config = dict(
    encoder_norm='layernorm',
    encoder_qk_norm=False,
    encoder_inner_norm=False,
    fusion_encoder_bias='none',
    beta2=0.95,
    shampoo_beta=0.95,
)
Rows from block 3 of the image encoder of a small model that answers yes/no questions on an image's attributes, named by matrix and row number. Rows with one number within an expert belong to one neuron, the router's apart. Each number is 200 + 20 x the weight over its row's rms, rounded and kept within 0 to 999. All counts start at 0.
Before each expert's rows are labels from the 100 images, of 14976, where the router gives the expert most weight on average: "strongest on" is what is common among them. Only what is clearly more common there than usual is listed. The data: made-up road signs on poles. In brackets: how many of the 100.
# router: slot weights (encoder.blocks.3.mlp.router.weight, 32x256, trained with AdamW), inputs 86-171
# up: expert up (encoder.blocks.3.mlp.up, 16x512x256), inputs 86-171
# down: expert down (encoder.blocks.3.mlp.down, 16x256x512, transposed), outputs 86-171

# expert 10
strongest on: square sign (57); black face (36); orange rim (27)
router.20,192,201,202,176,188,224,193,245,168,187,230,218,196,150,171,198,244,230,197,172,231,194,202,205,156,215,204,199,182,231,169,197,186,200,181,180,237,215,197,167,190,199,205,208,180,219,179,195,216,173,204,218,206,225,201,205,191,210,193,196,183,185,189,191,216,189,201,186,206,198,204,193,247,217,213,209,182,197,219,218,183,185,203,173,158,182
router.21,215,189,215,198,199,204,198,226,184,206,210,215,215,200,187,196,197,217,173,201,246,202,231,205,185,212,212,207,187,210,186,195,220,185,167,180,231,221,201,191,211,178,199,209,192,211,207,171,223,202,183,219,180,224,188,189,234,237,179,208,212,222,186,189,224,183,196,173,187,156,204,185,209,211,211,226,206,181,195,245,217,194,173,172,179,199
up.0,202,174,244,230,176,228,193,200,187,180,153,218,218,215,204,159,170,198,206,181,190,208,179,185,159,189,175,208,181,226,191,202,202,204,231,208,195,193,222,217,194,205,166,211,184,209,224,163,205,220,226,216,194,212,202,238,163,203,179,206,216,191,204,224,222,179,183,200,226,250,188,205,225,170,226,197,182,197,198,209,152,239,196,195,181,199
down.0,185,196,208,201,205,212,187,224,186,191,214,183,180,186,189,216,236,188,215,184,162,203,216,205,209,223,204,190,177,188,224,178,223,185,174,208,211,198,219,220,205,214,192,216,199,191,176,208,175,183,173,195,222,177,205,170,229,172,208,215,223,226,187,188,173,186,210,225,204,200,194,202,202,191,202,232,217,198,195,202,203,185,193,214,189,201

# expert 14
strongest on: yellow face (61); hexagon sign (45); black rim (28)
router.28,188,186,216,212,197,188,232,220,208,236,197,225,192,176,203,181,233,200,194,217,186,197,214,233,187,187,237,194,166,207,208,208,165,250,218,197,204,203,150,201,193,214,202,148,213,227,205,194,223,196,180,220,182,188,181,211,176,197,223,198,186,209,214,204,173,186,177,188,175,196,172,193,225,198,192,237,173,189,195,226,176,188,202,188,220,169
router.29,210,188,187,152,194,198,180,199,230,184,188,204,234,192,204,191,197,215,197,215,208,214,220,239,178,204,212,205,193,185,208,202,202,195,157,206,210,229,225,196,197,204,204,225,196,182,211,189,190,213,191,224,191,223,180,220,201,220,188,211,200,230,184,169,234,207,189,192,192,177,219,198,224,218,196,215,146,192,187,220,156,181,194,183,193,172
up.0,178,218,228,210,185,227,181,187,205,241,172,183,184,199,213,200,202,185,186,208,184,210,231,211,200,204,216,228,205,196,199,207,173,195,215,158,192,219,171,220,169,200,186,174,224,233,164,232,202,198,227,250,232,204,171,227,200,193,190,213,188,204,196,191,191,204,207,240,228,201,202,206,203,186,198,227,194,172,188,194,211,199,201,220,202,219
down.0,203,219,145,219,192,241,213,205,200,224,196,179,198,190,175,194,177,184,223,210,215,236,154,186,208,177,165,181,224,196,209,195,197,234,207,241,168,217,178,214,216,216,181,202,190,216,218,198,177,206,190,197,241,212,209,205,193,223,184,192,192,227,203,209,194,212,191,211,203,208,222,233,206,203,191,205,190,204,190,156,196,180,218,206,146,201

# expert 12
strongest on: red rim (94); square sign (47)
router.24,206,165,213,213,194,239,203,230,154,192,198,212,196,141,167,174,213,216,170,204,185,202,185,203,183,181,215,177,166,230,178,203,193,157,181,169,235,214,216,194,174,199,199,206,197,200,190,208,196,216,172,229,193,211,192,221,208,211,206,162,191,203,165,213,205,179,210,204,221,183,186,175,230,219,194,227,188,168,192,216,214,206,194,189,198,195
router.25,206,219,197,164,201,195,195,243,197,177,199,216,209,183,178,204,193,214,214,184,231,226,209,212,157,155,236,179,205,204,216,209,188,207,176,171,199,243,216,168,207,204,195,180,185,225,207,178,207,200,185,192,190,216,171,189,207,220,207,201,176,186,198,164,222,170,198,161,228,182,211,190,251,213,238,194,180,171,196,211,190,191,193,182,190,191
up.9,220,209,170,203,175,208,191,203,201,219,174,176,230,200,246,203,223,152,199,198,167,205,175,193,158,210,208,183,179,185,222,199,174,188,169,197,187,170,181,178,191,214,223,169,229,197,234,161,210,199,163,208,208,212,205,208,188,210,196,242,202,219,217,202,187,186,162,235,168,226,231,218,224,178,200,220,187,212,203,179,208,199,214,177,197,196
down.9,201,220,202,183,179,190,182,202,193,191,190,238,195,192,184,216,222,220,202,216,191,207,239,177,214,186,223,195,195,221,198,217,218,235,200,249,218,225,204,225,204,195,175,211,211,205,196,211,164,209,227,182,184,169,193,184,211,199,209,188,183,205,203,179,189,182,208,176,200,215,202,198,186,207,185,209,188,197,202,219,210,176,190,246,192,180

# expert 8
strongest on: white face (35); grey face (26)
router.16,201,197,198,198,239,213,220,217,178,178,203,177,227,196,199,225,202,216,190,197,199,204,193,194,176,214,201,172,201,203,196,203,145,227,166,171,202,224,192,196,197,198,221,215,168,209,187,183,216,171,178,227,196,232,171,227,193,212,189,193,182,189,182,170,227,202,225,175,254,194,212,180,249,210,225,216,215,167,200,206,182,169,203,181,208,197
router.17,186,205,183,220,199,191,203,228,208,178,206,218,196,184,199,186,233,197,180,220,170,211,229,183,200,194,242,224,165,221,212,229,205,183,194,227,235,214,204,190,219,177,197,169,202,232,176,233,198,201,186,211,208,156,165,216,181,235,232,176,157,228,184,211,184,186,188,184,203,169,196,185,219,202,192,236,173,186,191,231,197,196,184,199,178,179
up.0,196,189,188,195,203,190,212,194,199,194,180,184,212,193,168,182,210,196,198,202,191,228,186,181,202,214,209,174,220,189,197,200,230,223,177,218,202,210,194,242,164,190,214,221,183,203,168,185,182,228,226,242,211,161,200,225,197,199,231,222,202,197,166,202,208,176,220,179,202,183,171,175,206,199,179,204,209,211,188,187,179,199,206,183,182,176
down.0,204,207,182,201,213,226,192,209,209,215,185,191,209,194,200,166,176,165,198,161,194,238,209,180,211,175,227,209,191,214,186,181,208,220,208,226,209,189,170,182,221,154,198,196,215,204,174,220,179,190,217,188,225,190,207,231,181,192,207,248,187,214,177,218,178,221,213,198,226,178,237,178,225,223,241,235,179,193,213,203,181,221,207,188,216,195

# expert 5
strongest on: triangle sign (59); black face (39); black rim (34)
router.10,202,162,182,198,172,183,217,231,193,199,210,219,250,200,192,198,207,230,169,188,208,209,206,181,162,224,218,187,214,171,204,186,202,217,185,225,229,241,204,214,188,214,217,228,186,200,166,163,211,205,199,226,201,208,200,245,191,192,201,181,201,209,175,176,231,165,208,186,226,143,182,174,243,221,214,220,198,216,185,212,221,180,154,198,171,184
router.11,167,191,210,163,209,203,202,218,192,215,227,197,224,206,212,243,226,227,195,210,208,236,167,194,185,205,214,196,216,243,219,185,178,237,199,205,226,216,197,215,220,205,230,183,187,181,198,184,200,224,192,227,169,221,201,204,214,233,172,219,210,222,206,201,236,211,189,178,169,169,191,194,193,201,185,175,189,216,224,212,174,184,206,155,182,212
up.0,179,178,211,178,208,184,236,215,194,196,176,196,216,194,208,179,247,188,190,219,202,222,163,220,209,215,199,232,243,207,163,211,226,195,189,180,185,204,222,198,185,215,194,179,172,196,211,171,223,222,149,235,186,187,190,199,206,208,214,242,190,201,206,189,206,181,192,191,182,174,230,173,209,181,235,193,219,187,184,213,206,211,214,166,209,204
down.0,172,196,221,179,184,195,223,225,194,215,204,215,177,204,204,190,167,172,194,159,184,196,209,163,210,235,190,190,188,219,220,210,210,204,222,185,208,211,207,223,236,187,227,203,214,224,198,199,180,211,207,212,161,175,198,206,189,180,182,189,199,228,183,206,209,184,187,166,177,204,180,231,179,175,200,222,186,211,205,195,185,185,199,192,182,182

# expert 2
strongest on: pink face (60); square sign (51)
router.4,191,188,183,161,188,226,203,223,204,165,215,197,208,185,176,194,208,194,188,200,223,188,201,216,157,211,234,194,178,225,206,203,192,182,171,186,216,252,222,185,218,151,218,209,205,192,215,194,212,205,216,207,180,218,192,199,185,224,205,176,188,230,184,192,220,164,200,178,217,179,190,170,255,197,212,256,175,172,185,182,210,179,216,155,191,169
router.5,213,187,211,193,204,202,192,207,211,167,204,193,218,157,180,184,202,202,166,190,221,205,205,209,166,185,222,204,178,229,214,213,187,187,187,193,233,227,230,176,195,193,207,212,180,232,216,200,207,203,175,220,200,195,172,230,188,234,204,185,186,217,195,177,243,177,186,165,213,178,188,185,252,230,215,228,205,164,207,247,196,179,187,167,186,171
up.9,199,219,210,198,215,186,193,187,188,248,171,192,193,214,224,209,214,178,184,208,215,180,189,220,177,206,181,223,208,189,210,187,203,204,197,171,214,188,207,186,228,209,196,201,196,169,223,222,203,209,185,214,208,200,237,163,200,221,194,276,215,211,173,219,201,200,188,183,178,214,188,193,172,182,192,167,194,214,200,197,172,201,206,194,166,170
down.9,206,168,188,182,190,196,238,217,199,195,191,198,195,196,174,202,179,189,208,208,208,170,207,204,190,191,247,207,221,186,194,187,201,212,199,235,201,211,215,185,186,171,231,207,192,195,185,226,206,197,214,186,206,211,209,205,226,199,206,169,210,232,213,212,185,157,171,207,161,205,224,198,227,199,203,213,213,223,203,197,222,176,212,184,223,222

# expert 3
strongest on: pink rim (95); square sign (62); black face (34)
router.6,211,192,221,188,198,213,218,192,207,182,189,224,207,158,179,244,237,214,156,181,204,193,220,201,177,213,210,192,182,240,192,235,202,155,191,173,218,239,221,188,234,188,195,201,184,178,223,173,223,194,210,206,222,222,180,220,200,217,203,185,173,190,183,184,208,185,227,185,233,157,182,204,229,187,215,237,178,183,195,206,188,198,194,189,172,208
router.7,217,204,214,163,188,158,196,227,189,212,182,210,233,197,184,186,208,209,226,225,192,234,175,196,179,237,210,233,212,200,209,218,195,196,185,244,215,208,216,195,140,174,204,210,196,200,170,196,213,201,214,236,188,211,214,206,179,223,208,205,195,220,156,215,205,174,208,201,138,170,168,196,209,214,214,243,202,256,207,185,195,178,224,177,185,195
up.0,199,200,220,188,174,225,199,212,201,184,206,179,198,186,207,189,230,165,182,189,191,175,197,205,181,203,239,196,231,188,222,196,174,191,189,176,190,179,195,214,180,219,227,206,205,189,214,186,194,194,207,216,194,245,218,192,190,216,210,219,203,216,189,221,227,254,189,202,181,182,185,212,198,200,227,238,191,198,207,190,226,182,196,202,182,219
down.0,176,182,229,224,217,214,192,195,217,180,193,212,162,195,197,214,194,201,204,191,214,178,218,227,209,159,182,188,198,198,191,214,209,214,194,208,182,211,217,175,257,220,208,177,190,230,214,236,212,182,176,205,222,199,182,205,198,224,181,191,218,224,218,194,202,185,236,186,167,216,229,211,217,191,201,171,223,165,228,241,170,203,193,230,199,197

# expert 1
strongest on: orange rim (87); square sign (53)
router.2,222,189,213,135,190,210,201,196,221,159,202,205,198,180,166,212,195,200,200,177,186,218,194,210,199,226,217,204,173,244,164,204,210,164,182,212,203,225,202,179,201,160,214,172,194,207,226,196,217,187,190,224,165,198,199,196,176,213,205,206,211,206,171,200,198,185,199,215,179,166,202,201,224,193,190,209,220,211,203,173,195,153,195,198,184,194
router.3,198,170,200,205,187,233,227,207,219,200,213,187,191,215,231,191,196,197,207,147,210,194,214,206,171,208,188,222,194,205,213,211,192,157,201,200,210,235,207,174,182,205,167,198,212,183,201,219,209,170,202,186,192,188,189,207,199,219,178,189,151,203,204,226,234,196,216,211,208,225,196,208,193,227,198,208,187,204,201,229,177,204,204,168,160,186
up.0,210,189,227,184,221,220,177,208,186,176,205,189,217,202,194,225,166,204,205,181,193,194,266,188,203,178,205,218,229,167,189,211,222,180,202,165,187,181,220,183,160,189,209,234,209,236,208,179,231,198,194,183,246,187,204,178,203,204,162,197,203,207,201,211,208,213,237,207,191,212,196,217,173,175,204,210,198,223,203,190,252,214,224,199,189,201
down.0,189,209,176,220,194,171,230,186,182,188,200,218,140,188,247,175,207,196,200,178,204,222,161,198,194,223,181,196,207,174,182,203,202,202,200,206,165,189,197,188,215,245,205,202,204,210,181,241,196,188,226,228,192,188,183,181,179,211,206,251,205,197,195,225,146,209,192,206,232,189,190,186,192,210,157,203,195,195,195,202,173,238,183,173,193,204